Rows from block 6 of a small sound classifier, named by matrix and row number. Rows with one number belong to one channel. Each number is 128 + 32 x the weight over its row's rms, rounded and kept within 0 to 255. All counts start at 0. Numbers have three digits each. After the name is the row's rms in percent of the matrix's.
After each channel's rows are labels from the 100 clips, of 14848, where the channel reaches its highest value: "responds to" is what is common among them; "peak on" is the class under the peak. Only what is clearly more common there than usual is listed. The data: Morse code for random letters and digits, with fading, noise and interfering tones. In brackets: how many of the 100.
# convs0: first width-11 conv (model.blocks.6.convs.0.weight, 144x144x11, each kernel summed), inputs 0-143
# convs1: second width-11 conv (model.blocks.6.convs.1.weight, 144x144x11, transposed, each kernel summed), outputs 0-143

convs0.105 097:053124088115114144136118127102130130085073147079119095053118139099097107112086125089089099149141085134064039152122060153143082105108124123149128181137125104119104118103093089111172075177098200146103129107110081126096081109115078162106118120115142108110131110062112086151101142093166114134078104108112134139134094137135126129106099112069110101157085127097126128090111090165084125068050126118086100127098107154129131136139050100114071
convs1.105 088:156153123154114101139113098134117131118123095114100119094168099147108137142128114120133092186086204177203146157056130129108145146191119135115103124123134176090151078149169151078132124132149159054135132132115194103149137134149173143109145145046157105183126166058108125156141057125149120127141100113105129164131065169053172158120063117120138158175074133159108145156060179176120128139109166127168148095127125133144124191134107117122147
responds to: the character "b" (73); speed: medium (66); first character: b (65)
peak on: gap (94)

convs0.135 085:101115050126168149104067074091087141098146117102122105097103073115094084096093126127090125111076123091125077090129087097109089111073104162130100094102100122109138144148123137104092110082122089146137088073080159083099139084122130096141156137142082156110109141097131089145105144122126156148156154116101121106125149120123155151076155122041129091109150114074104158105071106097145126107099103150084078018110079107093109119106052102082121
convs1.135 076:118116126094097130162151117044103118099078095065093091101130115114141162077087155179089138087111104170101092118124125172166125083098136097145109129113138075104165122099048080115117169099134121170105176114079077166114130118109090048146095141130145148141131109141113132135147135098144105101137099145100030104137170122156138085109118153104080171112081118112123116142115060146166091118099140167042149165100143128145172071125120086139096
responds to: tone: high (92); mains hum (40)
peak on: gap (99)

convs0.140 082:117176095155087117137086120132113134128141115162114110073134107125115083149059101111101103102144150133103083106108069085067113107068116158135126142083131114142140153130079168118108117094121129127093103183154126154113187116087140083112151137154149101115161125109140100114132155115161154139030166159090119116094162141140124134088123159120086101154163133125126112109080092178104118016117070109128124126132080073148093105075057067125048
convs1.140 087:183182167188097135140132116162152045128093157141112115100143115132083182164175137138115138191090177146170148153063120087116148127129147119127117144055111163110111109134148140096108110138176165153104132110145175128123161119102127177101153140077155160175142195086080085109149102108103113115109083104088118175115098123070177157116045139169147147159093135141162115168063182159147140103110127177165182090142124133137103147093123165150122
responds to: the character "b" (51); first character: b (46); the character "7" (29)
peak on: gap (83)

convs0.15 085:124171076168141124108102139168118069118116114153136123095146139125076091139078092098112097111150160155128058151085066108085113094128109156148135178121174091125135106107116142141151112141134136146106120197156122129128154118076136125128106127151171126100124126166166093179132119089128090071063128108127152128134119094124154137054171133095115143108150179119127059056130108196090093062066139098112097096134077113139094132129068048096063
convs1.15 088:167165150189068128111087134144146114126115108149125127114130111135069154129124146121139121186082161165204144167067135136124137112148126156121108106089139165100136106139172167076112107142197155111113146115140193089109187112125163157121156204058169164142120200088081122137133109143129131107084113107135132139122108135096202147108031129178120128150127178157126113138096206150160153099137180187176136083129100134125117166125105147133110
responds to: the character "z" (77); first character: z (75); speed: slow (65)
peak on: the character "z" (73)

convs0.30 106:058153089111122147154104086127081112074081146101151163121107128099091121107130128098132125124101096087115117113100077110106126086063120121128140110101090098128110169122144102093152092076088140135139071086156128065112136080172117104115110128111111098165054137118138125159089150123101166129154138142144127156125132169117115129075136100079160083139152153084087174074160107106125087122100127120029082097116067095082082156135075045067110
convs1.30 075:137126161127143156163166119080141115125087093077097096112140125146174097057041083161182191133122091117108094028185167119120133098112125104145097124167155114110098084141092087134135155106141129092130171053105067149125117116129117061116060146099100162098080098139137092143100146158110114078114122136077128078144172098148097150138099154153090162116112106149164095116076109101119115096124117127121097134102121104119177147162165083108071
responds to: white noise (47); reverberation (44)
peak on: gap (100)

convs0.129 092:095184128103093107139119178119187115110041134140089173069140129086147121129142146123108089120124108074109132123156157119106122150132084119132147158116162122153182146151122106092158105175045188089120176065088125133154131139106129198120123139165117162117134143075101133063132122128150071116109092130112169156174121125145150140128135153077182118153035139136125154064117136133114113089103070193131122172125167129169154123111135097161050
convs1.129 104:141140112133124101158138074135110120090139076138127070091135119151110140166080149106060142155120160160171162161019112168101097095157122115121137136078105135164116073098142159053097083126147109071079116120062179098139138176158120134114110149069168105153166156080123079103151096092115093094072099127101128160123075159122140104088056138146080084155094106100143086137112182167176131111122128097128161129115149152120123153126118148131172
responds to: speed: medium (70); the character "6" (55); first character: 6 (50); the character "b" (39)
peak on: gap (89)

convs0.51 093:127138094096116149143102073115099103000070157176135111090103091074083040107115159118083079139106071093126122142175135098133123134099120137159149156125055109107172104113071125138115090126112168152144120120151161123152153058157107090159122122141076111105121100124117122163168157120112133126135101150113129124138112144143126154124107117111149098139116127070143157138107104109133047096090102136067088077090078111126069094131086103134065
convs1.51 108:082129142133090179137127154065102151130133118097153182099179138111144116027114074102126198094118084109042135110131150144087127100127138058151127136177150104162109144107163116121108154110111137116130148086090098143129131146134121083126031083124111162142111131148107122147120182122151076071163135137090122128104122126144062117101101142122116153134141147181136102123141107195070094168135198100095141151094127209125147065148116143148136
responds to: tone: high (89)
peak on: gap (100)

convs0.17 097:064145119100128168147131119145111120100062145130157166102153084039131090103202110130109118155087129100134143142126093114102176130057105114094157141133087117163138155135144112064145133114071134131185090105154140076120145058154107096119159147127118110144092128110122131151112177144128153113196155149158153163083156139117111118106170102016200128138139155108086163132183125125111088156109153131062098123132118123098091152113058083106138
convs1.17 094:133125106136170111204187121094108117109131094119104066105131162166115103059057114131156176113155059129151116064139160105144079069122131130127105110115157096117094091115126063131166138119173091137086115084093129113116098155145073079095107178099119134086096087149129086190099123125123159049075137090064104054111148120121104135128114164154076102115133111151155141106108143102130145105145108138109111096062125080075141153148136093126109
responds to: tone: middle (70); reverberation (67)
peak on: gap (93)

convs0.0 096:079109118119115128096153137126090167160255116083090105135169137136126197096090163128102088169161087102114144134083092120151088129082122148156112152113121091153153103093101122129138106105125103112142146126069058073097152131174114142118131181149116122097155142097124139129156096157161146134058145117080070091111125097147129094091166081069050177138133096151076126114100116175126148107105157100116152094181165157103139144100119138120191
convs1.0 098:150144155142140114082133148184159115160125115132167107130108098123114149172107096067094048112108121123144166094109127142152130157151112142127126109107123063126089103086216082116146082118090106159128110148097127126103120131090145166100155169134168116145106122094148065133108105127174140126185127095176142113054133134080161109150093077066075170161122169098156107157160112092175079091099168056140148144141171189144082134088101124111198
responds to: the character "l" (75); first character: l (75); speed: slow (65)
peak on: the character "l" (75)

convs0.122 102:078070102127123186123123117122135113106154121047090131105127113116120110078109167136121106174178101108129110127112113054144142098106126114134078179092113101061103085109147122127157125139079101136118108129089110112114080095144073104145129072131149111144129098078130158176132101086128125128122135013091155170115096090102132112072044086085122137135092100165080185094106106179128080116096143121086118107099107148116150183108081102109102
convs1.122 088:144030168113142051095144127155145170192199105188064171150143078163169157158106115116138172133143139082133181119170144070107112175134077108175123144146159144097093133103167171109133074144142135116139130158111142090121140128070171193119169084092161135110113135098117094088140137126188116171108159084140147147141106134136156143146145097105118176116163123153136102138125144130059156142151216162164121136152134139152141149101174132101142
responds to: the character "p" (47); the character "1" (41); first character: p (40); first character: 1 (39)
peak on: the character "p" (40); the character "1" (39)

convs0.115 079:033143099118107171167153129103102169116151101075170127127123142088104179086181164133115059173173123033122139115136110129114140083052080141182134115125207103146165107088170111130146114080153124069140099092084107111096162149150119126173135175100169107132102099073147155155130111109132168130088073131109121110129098169162127131127133127112078138117126110155081161150092124206169104127158106122100120093147124112085127161154102120139165
convs1.115 113:123137156121151110117135144114122104153138100147130126118102114127126149104088080134096184161194129115130205077136154113117109148104170128104146135104129144162057085081200162141115108059157107157120082135121082125052167161070080120137099151131163165117125106131157071097080065141137047138099170087111156108071114170130144107168164118133079168143201153107150125176141118116114155149092136064123099135146174118181130147111100141094179
responds to: the character "l" (85); first character: l (81)
peak on: the character "l" (84)

convs0.58 078:112170136105120112178155121092105137102188142066111145114162084169142075165114062085110101127145093152112083146079120169124141166095127158142135137161135122093134171086143161122123081096161176183099127224146118164096148115099152189151128120210133120115149116082137120141120115118162190128106169138124135117115119141154098126156169114038082137134226121124108097147099136146125120130072109096088071097154086118124168100170112085143116
convs1.58 111:184134161153112141104124098177133097129097143116143130097127082137114130138172118103114130159047136114124125129126116096192132118125160110136084122050098140080116077130103141091125100149146126120125138120149141166116177131062149120107183109104136160151120171104068039108126114131083124138103072097144132144100102131115127140125086110088124149128049143117140045178038180159153091096114140129157157084119030159140085115072146152124089
responds to: the character "b" (64); first character: b (62); first character: 6 (25)
peak on: gap (83)

convs0.141 116:144128140144090154104126121130160128112131108151053099083129115111139090123058123129117104097142148110129114104147113058031094149103088156125103162150133157126145118172073149122141112133142128120101142122112106149114174107045137064095082124118139170098143110132158088130165114156147112138022168096054194150127127102149142151087099148121129151148122147149124088134089083156080146024098107143172138166148147107174126094102064110110112
convs1.141 109:160159135163143097147144089155151095132117126146079115096162127146099166166129140152125154186113181166188129138063098102085126125157150130160157125120148200102155124165160134118056112161172152099103116106135186154149161126135145133136163104083151122148161161124122124135179129122104121122118095126104118148128105150000141171128054150190138104132076123117145151157047196167135179085129097171188174152124142115145146171101121153160129
responds to: the character "z" (91); first character: z (91)
peak on: gap (72)

convs0.127 101:078165125114138122097084097170084117086056143119132173094102091078128100128131148109108126139082105108116115161137077120113135105104114144134135123108092107159107131133162119076140105106034115134150118091133160078118137096146129103130147172115117096168101114136134085136095145112103141139159123133141152174108152149124112127117139129071176089150138127071102154097137096110118047128056114133030073081092074097090046188148083068073117
convs1.127 074:145125179141105151160183146092100155104096070104127105087201140171150052045072072099129165154101106131125123062140177157138106119146126128100104118166105141136116120156092105142138189114143146124184184063101120158146127091188099098153112182107138160134107113130074128121113150102135113084108104072035142110123178143165107106119091139094078139160122094199123120128104146149104106141142129088093153130098135170132158151156137104099082
responds to: tone: middle (67); speed: medium (62); reverberation (52); the character "8" (36)
peak on: gap (96)

convs0.84 117:087120162106093091132151130110156177149168107066061126114134114145187116121083137122125137102118117136110121092143090092112101136089149133137044083160072140098133119167080101122118149160114161112154147154084080145123105079127150147141142113108143148147157110052131126091147150127161177173068188116065131138136146129140114130146069137121120158149102100169143136157073000155106163090133086137170127172129155120168162095095062130157159
convs1.84 099:119103134118139089161194096132147150149139157155103132108191121124128155153107137201111165124119142125158154139099096110097101135158118039176128117168125180050136119169171111111136093145127160096127104146128133149151141122106135127088142041121165108175172125099103091147159092134151127124112101140084135148137036215069078146162092110092125136118094117163122133156050110187156155111133133120177207142108161172124115138139133139168180
responds to: speed: fast (70); the character "7" (58); first character: 7 (51); the character "q" (30)
peak on: the character "7" (40)

convs0.6 087:097145126139126126113136098136146141108118140065079131119142098118166076074090104146117139101106127135143131085139064061107096128110172135129067100158078108077161155184050122145131130171091173108149140134129101148122118075070148128178135103163123129138151131086170107166168129137161186169078205099096148124143121109134138137118089097085141168076130124164139172152050105162089129080104115154132107160127159082145120112130022093154121
convs1.6 096:138108126159104055141162094145156138156135169136136111116182104141103166158104125175111159157101169126193129113114097074083104114139093078179103143156143182040126122181155126114067117160161125092080113118125163109136144129080131153085183063137192097129159157109089103109151126123125145136153106146109131131150076173055124177142068130129185087075096143146079133130044141179138156094135114150185160115085137119119122151123151134148134
responds to: the character "z" (75); first character: z (73)
peak on: the character "z" (53)

convs0.119 099:106113109100116196119128173171125130106142074098148151050114061086109072097132208114104141136118100105085161153103076115130157120101121097183100101106097103122083104125146117111165168118087109136144137096113156106111095095130107127111118114117155103198103175107143125204122101044137156111215129074135127189107129079122098078115075099141143106166148104177101163085175108138114092170129165099122155121152148128112126143075081111132121
convs1.119 092:165111129141121073091123142177108139137166071188101116120142130179151071110082124106131191104141107108113172107166106134119126146088068163168135097152133077096090116098157105135137037148139126121106144117097101128165129147058192206120196134112113129082113110161131069136158131144202110175154128081112173121168093116091162114107091127145135188111103107144182122140076168160075137112157101130160126132154092114115141147089177110114090
responds to: speed: fast (82); the character "w" (55); first character: w (52); the character "o" (32)
peak on: the character "w" (52)

convs0.138 092:093111098135168122110088105113089097045050159088136111087110091105128102128103109128076123151113175137144058109122114089113112111069112155100109129151073129148166151151101103091132134110085137085176090106136118101131119089178126105116140188090111172162116111103148113177082158158164133121131157135126130163117166141107143152087180116090155113099137154108120200082123121092121084129101151131075074096129105092128060208117063060096130
convs1.138 080:165102148173131173114128103084087120096084083097162090090189123189111099114070132186145064145132155140123093094113162151125095087134130145130130114118129143117145142124077138146136204092169150108131184097113110118120151125158137111159095158079132150083105145134109130149140159103094104105067112110024083146152173095180139117091148131135068172173116093163124146133098103132075106126112122193107125117156119193105186131168099070083106
responds to: reverberation (85)
peak on: gap (96)

convs0.26 096:069182103120126123157123103136088104070084158126147127085132047115112095136131183105143111114182068103132086158112099144113133103080112156158173129134096082155121147142087103118131121114110095137105122107148121164094092121209091137120154182145117078167091103108106118155063118109110135105110170175143129175137183141142091115121156103087087095165138148149090128043133071151146121086099102093079068127105137146105072122146066052140110
convs1.26 090:135121177165131212108119140113117086111112060103142145054147127132138112097117131152171161151070168108146108084116138100147157114133088134144056121174097181149134097155110109133089143155166150114162141098144141153167138072119157132116130158086131207138106176153104101103135152131157106120098129072027169127144204123173161150095102139141085164159137118193161115160032149134124128140117151157150137118163080146171141146099130103092108
responds to: reverberation (82)
peak on: gap (84)

convs0.36 109:126145145134121157126118122155131146171110155187135162031133127129149106111115137091114154086184142067150165136146126149096107122125111104145210158131158142114109080128075144131169132133152152097128130084116140134115251136094120086103135099109149141103106119140112083165124135137123077132038139157081188137100140159125146121103053155156139091121142194148170103140134146131108154050186111151168137139135147116130100081060092147085091
convs1.36 107:115187141177137118117089142133128114148112163119178145110161126132089134125118139118132185180149191102140138149100123070063105076150111113140135118142140151090126079122140155115045106138164130070099112117074144098139156140137096139139140101102168106143144169110079101128148167110134081132093117172060139158109096143107142131079000164185174083102094173143120134130019162130096132109157149134157149122131142143116098151091119152142109
responds to: speed: slow (82); the character "b" (64); first character: b (59); the character "d" (37)
peak on: the character "b" (59); the character "d" (32)

convs0.25 082:085126047116114147119144116125112096065100129118091104133132059118141062097141101135131102119142135173118091174199173074133095136131124168108079162120116100145175149076049140046132143124084120089086109206087051106148154075127146131157132145128139094125126125099165154161113112130096123129114169099167114098119145128147150159154153098119079162125160133097143202103105152182116070121102129150106104061100139119141086147161104092146099
convs1.25 081:144120135169091186125133132117086129069116122120172137079152100147086123153110115152096133169091133139143152167044132120159092136150149094111165138062069159104102144115129130073090112136129146083123107102096162076096169050109136152096145154136116129158155158063064093151115113100125110094101127088099119142107068155098136124130108093091110111182142112145075096155132171192129122162095180146115143084128111217132149157123025119135140
responds to: the character "6" (56); first character: 6 (52); the character "9" (31); first character: 9 (26)
peak on: gap (83)

convs0.112 091:152141111131118148111159156093173129117129149146110162119139081075206087142163139158063106133147119101116157195188153106087103204135142176163114134113149119139124166116152167056093109152062103157141175151077078106123198117048150141173122128120104113143121104124138147128228135145111174122157110153127139135081108116144124126149121155145152141110187134112123161147092135170142062134095109177064168137155174115140088074142138109154123
convs1.112 096:097131120101101135193200144126128123107161141116150140130173117150093151120181096103055170150094104085120135154099153150139112120120146076117155142081093154107139128083120103088070074137096107177119103070101166085097142111143087128082109127180113122139185156126102099100127158126104124085159124128171108123070104167112123123118112110072130134143121126094055079129167173194184103108120197132085186101093094204128124153116077154173110
responds to: speed: medium (69); the character "0" (61); first character: 0 (58); the character "9" (35)
peak on: gap (72)

convs0.47 140:086068092026084124080091070104110136105111065100155118142118007109130113108112119103126093148145123162108136141080104129166092146146105116129135109112090090099111164103073159123172126136123103099149122102045115087102109089154164121152147147112130123134098159109125087167106077159156188123115161119140118106119121113112051106097180138101132124118172078106115205131088152097114096131134138104097101079124139112108136165103060098115141
convs1.47 121:174108155075108137095134118101116114133093061102050070142117095167137129159092071156087122089115159076135148101127117128116098077126124144128150119092154088127084097092113089133131114117089099101092186079103138158063135174105128104127091129148089138098113133125134078057177124053119105100160108158135097097160152039122127104116133140118106103098094026118106111125116145099084098099105101168090099125125115125142166070100191132127102
responds to: white noise (42)
peak on: gap (97)

convs0.39 100:102141119128108149103104118130163091092054133117069097056126125091138059121065090118115107103119144138148068121140099103066105147113108130148093175120104118132130105152018120131141094144096151118114129111118120148132116092085098077114116131118147138092133119121170097184151136137165131146037147116091192147095143113159144154066119128102155134131119124131127113093063133172067118047082098138148108134132143083172081132133056086123079
convs1.39 106:160149139173094122123129092116126086128120109140090092100173113167093147167111132180124129181102193157192141117049111100082144119175123114143127123113135190103143127168170134130069153161160153067108107102137176115140145126153165155102178134101180126134157192103111122131172110111106123116128120132072115164152127150018157168113084161154142110135095127144113179139034191149113165099121113193176160117109152125128154176133130129155155
responds to: the character "z" (55); first character: z (47); the character "b" (36); first character: b (26)
peak on: gap (78)

convs0.5 118:093143159130114145161164126106129137070134127137097134056160069080125120138151197153121113170134110109140122158141120108099097119134126135123068083133041140164153136159089096128162128112135168115171124117126099148201126032187110086146126149056138110140107092123150160194161089149128161119164112220119143161135136156115129136126155146122113066150193159158149209136124121161129107143162109164107157132102152069101097136150081148102166
convs1.5 099:083134088109092133161165108081129097139127083099124064139125159136128116109091088162116171114185114134090055080125181163130140075196187108153104123126185070157072112076127080157082103078094116136119088067095111112115158114144065037122055129170178126128105120162176129156126147100136080057138090162093120121097130120112063113140152153118094112119150147107100126107144138096149102094109128112088135121119111127119161134153114124160111
responds to: tone: middle (67); reverberation (58)
peak on: gap (99)

convs0.89 095:161133123140124115107085130133158115152150093136064113117124100100120115106086106113124117089112173159148140125133118106048093150135101149123094183102139137144166142164117154134133119132138148091120163142144122131120188108028152084132102138137125159125131177155181097126176075148132104139010189087093160114112126074118145124048127167112134206104127124142128098101079110146098151019097121128154151135161132091170120098101072100098124
convs1.89 101:128161133136084118119134092159145101143122149123121120108166129136055153153112124160111152169127172150220113132091104070066099102141146115161183135132153197122147132195144154170035120157164147109091120098178189113132167131107138127115139111131139138086165184136114124118182145146101112118121107141108085130124078137027137165121113152192155110100128170112120157122097171182115172050120123186179152105114110116107135153087130160159117
responds to: the character "d" (89); first character: d (88); speed: slow (73)
peak on: the character "d" (87)

convs0.40 092:026133110125143106165134117107145151084109156062117132090152130134188091060074143109153115119137130137110127152143097086136062105109112125134096127162078092090124099112040124134157134176088202094137141136096081132135091098136135170137124144088157130086154147037112116149118141106158150164060145085083129111102136157145126127138116105107117149154073157150173165142082085189119120059134091139159105147122168132163106132108060112144114
convs1.40 093:125110122137081119163146078118131145148140105143143123099172106143138134149072113152105139161122170152176161140092114114135102112180124058135089127136121163058115110150173150060131121142113151061121080153063162109146139102121139161074152089116191105187155161055110083166152080122154116125108134140065126178113055186057129134137056113094158107139112122137097118166074128194147161118124141120146146129126169154155142172133082126148179
responds to: the character "6" (76); first character: 6 (72)
peak on: the character "6" (36)

convs0.95 098:059112113117152139118123197080152114117123172081108115079113156117141144080194066128074091184122114079124136147092096162118116113139180137099124133131156094108080056096211101122137075135078088159113127091061116130032113156134065117101100114159099101158144116145147138126156146085120126088124094118141085080110103144105137097106131130145140078112118128154080136152170173176106112171102090133084138074130126102092141126160116091096114
convs1.95 096:130153165115108080091156146117106150069119024137044107121086136130127092165092159154063161150132177125167154090169141128103112130120113146094139113129078162116133061103160137082146137082103123117116193107073112108088144105111094100127107113095123128085124105085151106046138119084179101115135119149153139114137099111107138122138061123089103164093089084107130086083113167115093085137062160156087122149148196186148159122120131112106152
responds to: the character "l" (57); first character: l (56); the character "f" (43); first character: f (36)
peak on: the character "l" (56); the character "f" (36)

convs0.49 099:071154108109146169105100105104104133159142113135166164107168087097122083144190121131118100190122163103148116119126100077117164077097120130137151080097138102169155155124136152110103162088153101136173111084159119119079155087193103107130157182095158093066106138093105113181134124076079122085160131175146137136105144145112096112118231132073151071160111154163094170124154109151145091149153144122093074093159104089060084138117083136078109
convs1.49 104:160165138157136155178185137126147096139152093151095060103089114125102136101091087117140188115122082112091119086120177115117115089078094103155126152115175089145053119103119070098140066111168077177075136086069071115101099159126094106130091194126138170063113159180136092152122109139104099078072154144089107067106147150120097078150154174145082150141135150101159113110157106089145097117149135122144118095097103112105158112074142150095122
responds to: tone: middle (68); the character "t" (33); the character "0" (26)
peak on: gap (74)

convs0.139 115:106118141150130151110107153126137137137191086022051113103101156142122128121066165136114148131154088148128140159080060040078115111140080123093039121118134125127093045134131089106140133151110127124126133138088107126136084097126134132099111118102103164125121132093149103131136083094171143094142161070086158176142095088051153120110070098104122137177093086148090148098107136154086138056095112131133127145109135143131143163103069119108155
convs1.139 096:162097181107172078095144117163118139137179101197077165107154073117164112154079122119151195152135158119124157141147119170107123181150093134188145172154106185103106119141180141109145060141135161122167115182150129137147154113120210169148174090112154183155124159111104072096148127166158105177085136126115159169158102132133118149116120118115129143134166098116173130165161131187088152191160155145176176144181139179155138171113125142094172
responds to: the character "l" (57); first character: l (53)
peak on: the character "l" (53)

convs0.90 075:107156058150105147109128120112128088106124143097094147139145042138143061125171133107121091095195152155137125148184163067109088158128092191115121187091133143149185144098065139042090107148089150077130154192120071138130184099123152145144157185113134132119132161084128117148148148140117148095134178121141106104085173106145150160142160134098088168106157143133144164107096151172100080081096101115105115096126158082162110125161114063112100
convs1.90 093:141122163167103201115124124130103098088130114137192135065160101132095115160102132152105139175075130115141145156043143111174108120145110087134145127053067159127104135132102133111092116126130144097134083122099181102110164060096139147099158136147141146163140192100058080140150135086121118106114145107067099175110114122104145132112121130101105124185134130142118112138117184195134143153104172170137169080135098213124139141112016143138134
responds to: the character "6" (70); first character: 6 (66); the character "7" (31)
peak on: gap (79)

convs0.120 098:136122105107150118085146134119149168158171085152135104026138101121113139122141193187130110101100130123123128141137127179150108101164089104194133139128150111182203127140168127122156159109177171164131178090102096131199099123161168156126116140027158141080124150130117159137162074136112118106117129149148140173116122105133096085098076130136082126143121138100154120062132053141145163108163168098164176164139161171117129060123136178111169
convs1.120 120:086201122069134139104121143149089097117167110148176136084093172100148103142059126111140136151156107182086119122097143142094162139163154093124131152122116100129097116091122187094145110121129141058104097157127066121135140117179112096131113105098145097151123162126157129181112131127127068117129128160066120118080098147117121081098027105156085135135166141047178157169093109122170136130128100060148158146181142139145122153137051145121204
responds to: the character "1" (62); speed: fast (60); first character: 1 (58)
peak on: the character "1" (58)

convs0.31 101:149154131129112124070105105156162130140113107123092143126141081120144102132059116140123105106112162132144128063144094052035124167109126156144106142137111151104134174153076111119118114175108147122130152134105114127104164097039147077149072101113148173128137129152148110122180116125139125167045178097056180152139106099121106160050090153096141184112122110135134106153088089136077137058091092135130128152146147095173112129103045092113106
convs1.31 097:138136107136108056102131081149147105150125137129118092122169102146059166135100141160133151167112156150200119132078109101064083126148150114161155112134148162074149129147154137130064080151152138090081103128143161114143143136131147141141142086090126095132183157128090116140181123159113111133089119139098133152148025160000130157105072114167151121115097127133105153135067157154115169061150121147200150110125113120084129194121135153159130
responds to: the character "l" (46); first character: l (39); the character "z" (32); the character "b" (29)
peak on: the character "l" (32)

convs0.97 110:101079119130159176128126114134130109153154114056075133172141131105124152092103149164134134162118105146133145111087091024130102121110121112113015152119121110101107086139119081114140147156084122132112091179104112128131092091122074090123100101112136150137129150110151138154144108110136135153139200009083154126158125099053131129100140104104151168149056106152084168146117119167092122096074096138093142135121141125121153204100074109128140
convs1.97 097:120017135085152073106122091179170158158186158159082195143114105151139159147148115098152102157117159120170136094149154088134119203139081115166145143165150181066124161167145115148104090139126138145162112144135113146142134118089194202126192087176113136144125168134082133083120112177155134200140150089158152116143102124059140157153167106084134153104110108139105136107190105116104143114128125149170141130119138130151158172094187137109131
responds to: the character "1" (50); first character: 1 (49); the character "p" (37); first character: p (27)
peak on: the character "1" (49); the character "p" (27)

convs0.99 091:158123132125128193110152088206145155127128123122127163052144106091131085086136140099115113165057141090124118137105087098158138104151118096128131194126106095110098136110063131088172122168098140111140116080100105060099098095120123100110089127100139132105080134136136087208100080048128095125132131072087166146123071142116126131103126090051126099146144144137126100106187086123117130134108157145107126110091134132112092176172073082063072
convs1.99 108:148166148163100098084110172169150151163132148110150101111133129153138145144116114104151150136134169130143129111085135109135086138128146100134138107166169134072094101183154112152120078124172121047127112104086160093150155187126170190163177095092185113144123194124064105139093120150145091138147119102133111131136118166029149098080076117176187138094086150111112130119079126137127118046173077118204150122131142136114121144083199159111120
responds to: the character "d" (69); first character: d (66); the character "b" (41); first character: b (33)
peak on: the character "d" (66); the character "b" (33)

convs0.32 098:128091114126083166127100153137157134129189091081082146144093159075117161106102161115107112122144067119111115120046075045108133110089096127152052167078113107094104112090151157129153120154073112112109120137129111086123102076106050137098089115113103125076124144104120118160115120085142114126108126039065111125153090099074151104108096073104146146146094094121114184124113109158131135098057101156095132131139128137151151138070064106110097
convs1.32 086:116108149052149101079111084162146145134163128137057158126107118136123150114098119137115139140139147125140127105150131071111100149139146100218182178162169172088106109140154130162177039116076182102136140151154093139153173149163214140142183070126117173141143148104185160143174159167136100185092137110085164166167138139111093169090124084145135181128118095127156131153139127154080170121142153135144151162188135154127158135110173162127161
responds to: speed: slow (75); the character "w" (71); first character: w (66)
peak on: the character "w" (66)

convs0.27 131:111076121060130149130052063132084123067130116109149124107070055129126121036105118082155155095144121139128106107119125161124104106068104118118172132069105099119130151151114126104131092089123101116128068121154076115078113071186140093150127129112118105123094129113115093132060118154099136179076158077107134084108117089122037108109141132180078183115172132117157147112114117121117100126140109111124097109131089122150096169111041120131105
convs1.27 096:121095161089106165156141088090119121149150075100037131171178083155155090097082063150128158102128130140108155136144125124135111103136122145088141162114143142107114164131125144117149144155072155090105152139146119143099173111115146089131069145134072216085151094149163096097183065119148129136157141156115101150175160062108113160117139109153106145145138068141146159205126161168050113144074136170110161134160119154132188091111121095191159
responds to: tone: high (60); reverberation (39)
peak on: gap (100)